From a checkpoint of a small self-supervised image encoder.
Model: 6.13M parameters, 32-pixel images, norm batchnorm, depths [4, 7, 4].
Data: trained on numbers of one to four digits printed on busy colour backdrops, 295000 training examples, 2.1 epochs.
Rows from block 6 of a small self-supervised image encoder, named by matrix and row number. Each number is 128 + 24 x the weight over its row's rms, rounded and kept within 0 to 255. All counts start at 0. Numbers have three digits each. After the name is the row's rms in percent of the matrix's.
Before each channel's rows are labels from the 100 images, of 14976, where the channel reaches its highest value: "responds to" is what is common among them. Only what is clearly more common there than usual is listed. The data: numbers of one to four digits printed on busy colour backdrops. In brackets: how many of the 100.
# conv: 3x3 conv (model.blocks.6.conv.weight, 160x160x3x3, each kernel summed), inputs 0-159

responds to: first digit: 9 (38); first digit: 0 (35); last digit: 0 (34); last digit: 9 (34)
conv.63 124:218143122138130105124083105087133137108113103148156070098154119147127130143128128127123105120098126101144127100144086118118143128109134127117097116108128155128159162089132155127111136114138150146141134169106100181114133125067120139090160121118128098159131117122129126135155164096113140116146145086154128115109132136142182139123152151121134147131099173153107149137106079128157135109123159134071166140137127131109113145134149118099116154127090158136108110120067150105121137132066115

responds to: white ink (61); length: two (53)
conv.108 082:107143141140130148138143142143158114139137128162136118102171111091106150120059118094093077127111132125148092125109127103136104134098099126116156093114133110105108121137127116116119108080131149129095110062109131130113062089127113110158116134151104109086106101168140120141132125129131162112093110091157142099129151085097103137153099085117087132134094107125095092126122135139114170149129134096064128087112127124130130107102100111142122122154123137130094137129075138148138158150152135

responds to: white ink (47); first digit: 9 (30); last digit: 9 (28); first digit: 0 (26)
conv.13 112:078100107124105120130132141128111130087128141100131156171109115096129107113118106120110132104115120114083099129097117109107119119117126123106167108125110137121098099139108112086064093109108102125083099104125125092126137116200117130203103111110121138088133111096105128093086121138131153115122122152134094109133101115105121127136120134107128128119142070120128098105120108132102152177110150103178086106113119114161140106126112113150096115109135092101107117153105115140080143108093169

responds to: white ink (55); length: two (51); the digit 9 (49); first digit: 9 (32)
conv.10 071:142129112136111097118125128097175139134116149128102078082186117102126145151085125122106118105145090145157139121100110131127112123122109114120188056122092152112079087140106140110107096095160094135121108125148118128095126101115127135194120119125129093146104112139117129097157163137123177146106126152155120143119137129115159148136100073128106155159123090125071112117114110110110149117110098122119106109122115134167103103139138124143115142116106126132143112112064143094116113105105109

responds to: length: two (59); white ink (54); last digit: 8 (31); pink ink (29)
conv.35 087:080139121110122146135122099162117147149115108139139116069117111118122133109129120119060137141035121098079104128131144119124136138123137140109146169107108084116093164122132121096155149175120116107133121111134132083106119144073106127102145095135137145110119108117171128172152089140106096094094143137122132110145160137113125124129128165149130135093110090114140136127129159131092107103140139096153133119115129141147076120138117161131137142101169119134187137136108067146123123115149124

responds to: the digit 9 (53); length: two (52); black ink (42); first digit: 9 (37)
conv.42 099:060103121156127154114111141112103130150150182086128119180116112107108094119115095137108132127100122114129116142121125131108142120098131126108176134127116115077090095130123110112088094122105107127114127081139112148120150098160092126200115147147126143069139139117119103124085140129097132095121147138140111114146127119126103143131115155122127094137108072115145098122091142128084143145135112122177110130111121113106105121138096123152104110114169093135144124154108081098105134113126195

responds to: on a plate (72); length: one (68); white ink (50)
conv.91 089:105093122135111114092121091160176127130104136152126163089123132089107145105132101129081182109112126137155089131126128115117124098151122118122150138103116123137093097113102086067094086107109078140098113105125132144085134095130119101115131156143108101099139123162111162106103082188119144108125102127132139129128104117114092133128117117100114109110134094084114131109110113121134140107102158093101084113138141134155077091128108132123127109157124098071110128147094127114117151099098124

responds to: length: one (50); black ink (38)
conv.90 122:145101123143108155127115087087135137137158118067093052147138153108114142126126121151127120125114123090164048123131128127131157123132129109119150142165128102139140094113143075127180143124093121170122152122093131116108164084149151103153106152140101117151123113149124122143088175120131145077113158131170098170132141127132124133136127169146157137150123088102108100146122137100123125109104121117090112110124142167128117148154133150101101153116110100093128144112098122101135122138145168

responds to: the digit 9 (46); black ink (38)
conv.56 111:109145124126070086122103118154132124116071121125106143164116108114139127158125096080125156103149079123086129120128118088123107145118102096089162098100057158127127112107128125105079113144125104128107113090119130154103091159157135129136117087077104140079120126109138143131116137117110123135130094115135123110118159129116152112112127127084101157161096103133119112087105109124142124120125130093174127086123121115170106106128096114112159170125125138099110114109094124129125135103088085

responds to: black ink (63)
conv.96 084:092096130132123132101096080116084125161114133095136139144088133127103117118112103129111082131092125136165104119115117123083132094104096105098106153119128117096094133109134089117142113125128098110136108128124142141115132098104087121091151151141109078130118126146110118069160105120118135094112124129107107109095042127150118117122122160120107062121074097102151134123112140101091124095089135112110128115098116112131115134136126117062121081104137083101132124129138109146120123120152121

responds to: bold (75); on a plate (69); white ink (53)
conv.95 069:103147133122104136084079135147117129119124046124157074062131149149123133149114106110083084125096128125118052135088097081104131168104108112122125148107124118109140144139155125141123152155138139132102133114155148094122136149114145133134127105118137147082105102135170144135141130085120142092091134110161122130140165119118133090129124160162141176145109105109138112120111134133131139138148115117131143105112136113153138108140124158097143178116121135124087145097124111158151125136170074

responds to: length: two (60); black ink (50); first digit: 0 (26)
conv.58 105:131109142114134094136106104091061094138131118135126111137092100148119070132123133090167090133095132109099161121130128154110092084127118141122112148129129139112110123113083127097158133134101105072137112128125126120103120149106123109124149120125144083152111107130078100125128148131121091133108104139058124144104066138102164111101088095099067096122131120141165102143138120126109102129114134144149089129123088119133132121086124129122100097120158087148149102127157137145098108095134130

responds to: length: three (56); black ink (47)
conv.17 136:166108128132118077124131100094132074157134156142109122148132105122124071124131119079128110125115127078177141098132151136120069092161118120131162142141117119114140124108076103101150127099111119122136118115108127189104131149109143111166112143146108082141129126159072112137131153139121135135142087134166153122102146139110133163125078121064084153164145150121120116135124145095124113112104139129111083120140088126146116104079140134137112135145161102132126077137120141148110137103116120

responds to: black ink (57); length: two (53)
conv.29 075:116122143129129137117053138085096144151103105139163080165135135140113116142141109064169113148111137095141159134141125121119118112138101118089136129094134123120089137125112094105125118128096145101129136124116134141116102138108130125107129157165117110110119149109109119162152161142090118134106095093090136132129103169119162121157107118067062104133098075164166119135116141137118151116128147098154134090136115115158133116139129141144122109136143067168159143129125142166080155104152112

responds to: length: two (57); black ink (41); last digit: 6 (29); brown ink (28)
conv.3 086:061091137112120125138105100117095122169110136122126120110079080132093116126135121120146126117084130125082110111131115175107114085104146136121126146092125135112065145113100154104163124105127128048157092125129133107101114132115085120131116122128145123120116118122129117142143148142118093107101131142098139102128104154096153110132125117099091100086109127131139111143128136127071137133124126145158107151111111108137111118131093138118098067092177112179185121143139101126133101121150118

responds to: white ink (76)
conv.136 091:151144171129139128146119128131092114102100107124113128112135094129145117147112165100152098125100130110129156135154142137144146162152092149143063096165129139139155135136161144161127131160147146127134156150140134190129094130088117123112100111122148057153112118125145081109142135114150112140155144121076137129127069155120138103103154074128115052158147155141132103139151123146131092113162131151070155109115131141082137154110142145123175138147161141138118130120142131102144132144121120

responds to: black ink (58)
conv.156 092:122135113138103069140130109084102133144111135140085100137133126132139087129139119090095063126118081119063179115131097142108080127111152148101146144106070125084123142129108146087123114140113112115124121124142116143113097171154118132145110086116153112117120129112112091112152114102108109151125085136111124094115107117105138130099103144075075140137107117137152112104116134126117094127108125130193105132144115107148110100120133124150139133139115117171156094110147141129115125074088145

responds to: bold (73); white ink (54); length: two (54); pink ink (30)
conv.79 089:127149091103144105138143125111103134108136094059125096145115098124102104146126114135123086158084142108139100151124123149116114133119136142129132139103135100083120137137149083160152165143100124086141113154101142097141131170140124121092130139145126118160108095146107109147111134102120107093085167172148076131125146137116109126127091123177156134116118099131125092138127131122123100072105125108075157121117097117146154105123098160108113092088100100116153116097112129105078085122128088

responds to: the digit 9 (54); white ink (44); black ink (36); last digit: 9 (31)
conv.7 111:113143128143167167127149145100119109114101104168200154090156184117124139125076142080131109119119148091120144128145141122129149110130106136084088137142162141133136126120128151100126110121109177146109162118119085131090107094130119113157154140173119135128125124079143122127127109175143136120111132098083131117143113107142121081143140074151089166103082120124144142144135096137123132133145123116124143088117133150081093139133145104147114135151133146145114159152092144169141141142106176

responds to: length: two (60); white ink (43); last digit: 6 (30); first digit: 9 (27)
conv.33 096:104115126146099110115085100154088103152132180102121142122124092122103106136115094129111196126081113109165098108131124110088126119117083112096181110115099138103085090129130102099106085158102060101136116112113169132106117110069100094149162148137121114111116119163125116093096099122107127121130134157127130121114118141123146136128122125133124065158100117090155099127099125116091124103123144117137134117106113121164105110108121109113121095109158105096120120117145117100113140113127109

responds to: length: two (53); the digit 6 (49); black ink (40); last digit: 6 (35)
conv.24 108:147089096111110118135142144100138139101108127098101117255049118109139144115141111128143127125133118126137119137103120130121121103150128098133154125135110128112115100093103089136107137155094120129086104132098116088130123125193150110141124113124101159104122129114114150128083147114126119102118107120137112146106117094119133167140100167114116143154135108117117137119106121094134106147098113104138090108135146104145150100130123116099117142116159089094133130105110110131110123131078179

responds to: bold (73); white ink (63)
conv.70 100:100127088111124121102129136079114130110159111111091095149107107135136123188140117138113089117118116112065116140102087120109116131087146143142112103112115141085115143129145148157159171167110146109136105146131098152147137156139125132067109059081144126124130119089107104125107119074120124092133146148124104131134151125116128148122109130163166107118131134139119092124124132137112095095149121119125146153128126100105169111127104132106122124108108147159137130092115143151117058104063100

responds to: length: one (54); black ink (48)
conv.16 079:112089130128128106127101075111115118148084117134150121053107148133105124106108113099110137108090140122116114099119119149142102060124120109093097136104143154133093146103090128100164109086138135079138095159102141135102101098092096121104127131133124109158112113113131147105161119171110120097103099118096128096107081119130166100113122119097063132091089149132134140132117111108100137138099126135088108108112114105105105119127147096082094085102128117145139112127124116146138112143134142

responds to: bold (76); white ink (62); pink ink (25)
conv.146 133:114127104118110077089112131120099157087166113130084137104121130139152095156146104151099095100132108120077103144104069101088093128091140121115122097112105133097151137117138122118137156150126104125129130119137109154133164152139127155054111091103134134123121118129105142123114120086111132101114138164132097145132164119125101119095092155143189127134124110140122111118099097135136089111110144116139123134133103109165149135126112135118128153104105113136104108100110134124083104066070079

responds to: length: two (62); white ink (51); last digit: 8 (31); pink ink (26)
conv.66 081:133092082107078129132076096115116143099134148120116116163072116098118126113138077130054122077094095127104102108105129115118140106127146087131162151152064128115105137107114095096148128148099099123108103147117139109112152119103117113132145108112108158120118124111116133137116107151098126103114140150092104136111157123112168111128131144133129124100142109089105145109066129106095109117131156091161115120111123097157094141140144111106102115085152095088147120140105105116115103133102150

responds to: length: four (60); the digit 0 (48); white ink (39)
conv.43 135:156122139076112128094116128200129135130133140120105190159119100128123134107144104140085184098163135154129130105093119101111124130125102078107150103087125129106100125078129128084141118110107070069120088126103134100077152121160126125130141127134085157150119141139147161096126063147105134155118134176139127125140125123097131118132109097144144144117118133092143132126099127153120163087159136097130122124124121110150097097118134107116132117100164147091119144138147123131121120101116126

responds to: length: two (52); black ink (37); first digit: 9 (26); brown ink (25)
conv.143 108:107112120129123069128128108099115107133113137145122126162101120125134089116143117070113101126093115084089153112125138131129057081136132133091143138112116115121123117106070113078112120131089123113102119100125120137098110142129117111174125122153130099110120130113086115121106126168090109118123084147107133137115103137096147129141080120070077140139124108117148108135115122098120126142107145115177079100133102127160116098105111138147088123129160078141135093119120108148097130099090156

responds to: the digit 0 (60); white ink (46); first digit: 0 (36); last digit: 0 (33)
conv.5 095:173122196128131124119117120139112118123125113108086151123140129096122095166118165121145150118065148094142149123154123143145133114146106116145104079150159177127125146118124131135162127131158097105114122148122120183116128100069130134136116129134118103175134127126112116125167164121151146106167130155101122134141134175113156105119135047123119071145131136118120128164142134143131122107167141116070131096114107150110106147111192131109112097114147146132124113110116164113115116128155094

responds to: bold (90); the digit 9 (51); white ink (35); first digit: 9 (31)
conv.8 107:102103145136143108100124142110140158148108108104128066128152135095148150169115121134140092134134132139166054145115106143095110145143114139129172100136145155154095079161147132152110136132174117161114140130145117128128127089126129155192111128121133108146153120110143127124148146138155152090143129120151113137133122134157197145128135182115133127150111084118088095155131143093122131155102153130164117130130152140161121112153097165120131180139105107117136115097058119108163130122152128

responds to: the digit 9 (70); white ink (46); first digit: 9 (39); last digit: 9 (39)
conv.57 122:156134118117130109092087132128100136130081113118128137181148119140109121154114118096136090127141115100148130121128070141110114115094124103068164090065118135097134168077130135110123141124092150120142117108097094135083079116117136121140130130133121141130101112134116129149108146111112138116101129126146118131155154099102130115148127114117105195133068119142107127134111075125127139095118133113127135101120117128167111137146105136120104151114109138157131131069072142106118105092073081

responds to: on a plate (92); length: one (68)
conv.121 103:166087119116105064151128113095119134118118100118104118106073129118164094108116128084113108092110109096105107089112116121138082100132140120120109117139103117145134139103094150115129127134143110090118096116101117107125122129112136141151099102096138132100115111108110143133142131144117096110126107141152106126070136103118139114091097146099113164149141137122090143117104128074148085159085130145124073130124090105185130155101161120092108142099137113117104082101102104135133102124074154

responds to: black ink (50); first digit: 7 (25)
conv.30 106:124108126131113138139109088116100105186177201123101114133101090145117102128128089156100089105113122100166121106143126146095148131096153128161123172150115119071100119130138130075156106142127113105157109114148154174133159125128117138109128149110142103109137145161134098092133125098111122123138145135143135110112128149115085162120134150137147028166131128123154129142108174127107103094120119146126123186130115131100129118113108109102141110117155125139149118141152125115122126094145105

responds to: the digit 9 (55); white ink (49); first digit: 9 (31)
conv.54 106:115132134135071121119114144168159117122118127121104136148131128121111138163127122127113149106087096098130080122103134111124115178121099072098168058101101162141115084086148140137096124124108111135120104099094129144094115134163153096196113125113099154090098123159169135146075136130132154092108131128147128128147175130089151107124123103145150147144106111129110093106110092128130145134147133100147126055136129130144120091120104114125156164121121150105125131127104121127148139116121109

responds to: the digit 9 (54); black ink (44); first digit: 9 (29)
conv.45 113:121145099133124044130162135083089124139090154155132120153115149128142066124134124056098104135117104109111162125124107117102049115135119142104135143113109106117151125135111118112121122161119140127106134111143131172126106150139120134151118104135131129105120138094095115115127106113108099141110078126115131110092126122129116131095090143076088148159117128123151132106125119093134094129087150123172118110130097121152135097091123132144123155129124094132133069110117129134089154073093135

responds to: on a plate (65); black ink (59); length: four (58); first digit: 6 (26)
conv.12 087:116118116132089064133121079145092107151140109117112157078120101131136085125130142127155144105129089108112124116116137155095083114112138145135161166112071092088115124140124118121118131174122050092134126132131153103137122150112142124112137112103140143131132127151120114103128116112156104130138096168134110113109103133127127131089109145124110091156137134113158106114113166114087098115105132143184115164131108104168139099105120148116140129109153098104147098098179122140136106057130121

responds to: the digit 0 (80); on a plate (67); last digit: 0 (60); first digit: 0 (54)
conv.84 117:171147149111130122142118106108114131162119090190130104096132137109130132156127140096106139122001139064093139115190128143131152122122127159119102116115120144136134152130129152121123149171135128108134140140153171124117142141095129131135143119138158123146122140108161124140154152131121144096132133133086178130145122201121158098118143094138113140138107167133127138158125121144142139118160165129116149136146133156126098137123147144107144158134170153156156134151119140184138120128127127

responds to: white ink (41)
conv.41 092:118140114145086107124067122135094102119116147122115130132110085142129097115101113088125183111093124119134133108133162105121120134154113104117139099123108138150119127106111123115111085131103120101111108094100146125099099125057139102177139120124103106071083121145137106113103133126112111142106109118096140129111114127086135090120129067099090123150156138134154084129109119106099128092122136116139122074107097150160098138104144108092142122114150128073132104107147089127113143108125073

responds to: white ink (55); length: two (52); first digit: 9 (33); first digit: 6 (31)
conv.150 085:137080095114110126102130116106139136114078137135121139191089128104133156081131121113129129094142119131148114127094122175119123072134154111115141149111103146113103119083086095113121120119093119133104100152113110097101114070136128101185122127136114135131138130103118141125086132162124135103112115123104121127120090077127152157134113144119083170108109130119121160112105105093120112143099137114151068114136152128119095120152136128126095138116146092096154135133098101112116127136072195

responds to: on a plate (87); black ink (57)
conv.60 075:108109115123142128116133127086129100089143175091135108133089138137096099125101091118099152119061146085132108140127126122123136106127128127151135128152150166110114113129115099117123113095085155123131113112112057176136114124140116075170165124129131126099138094125090110119096118118114113079108118117135094126108138116118152118146113122095104128080119111127093098155111125105075124113094144120120108128102109146148100123122139112094099102096103104099096103152054114156100111131116121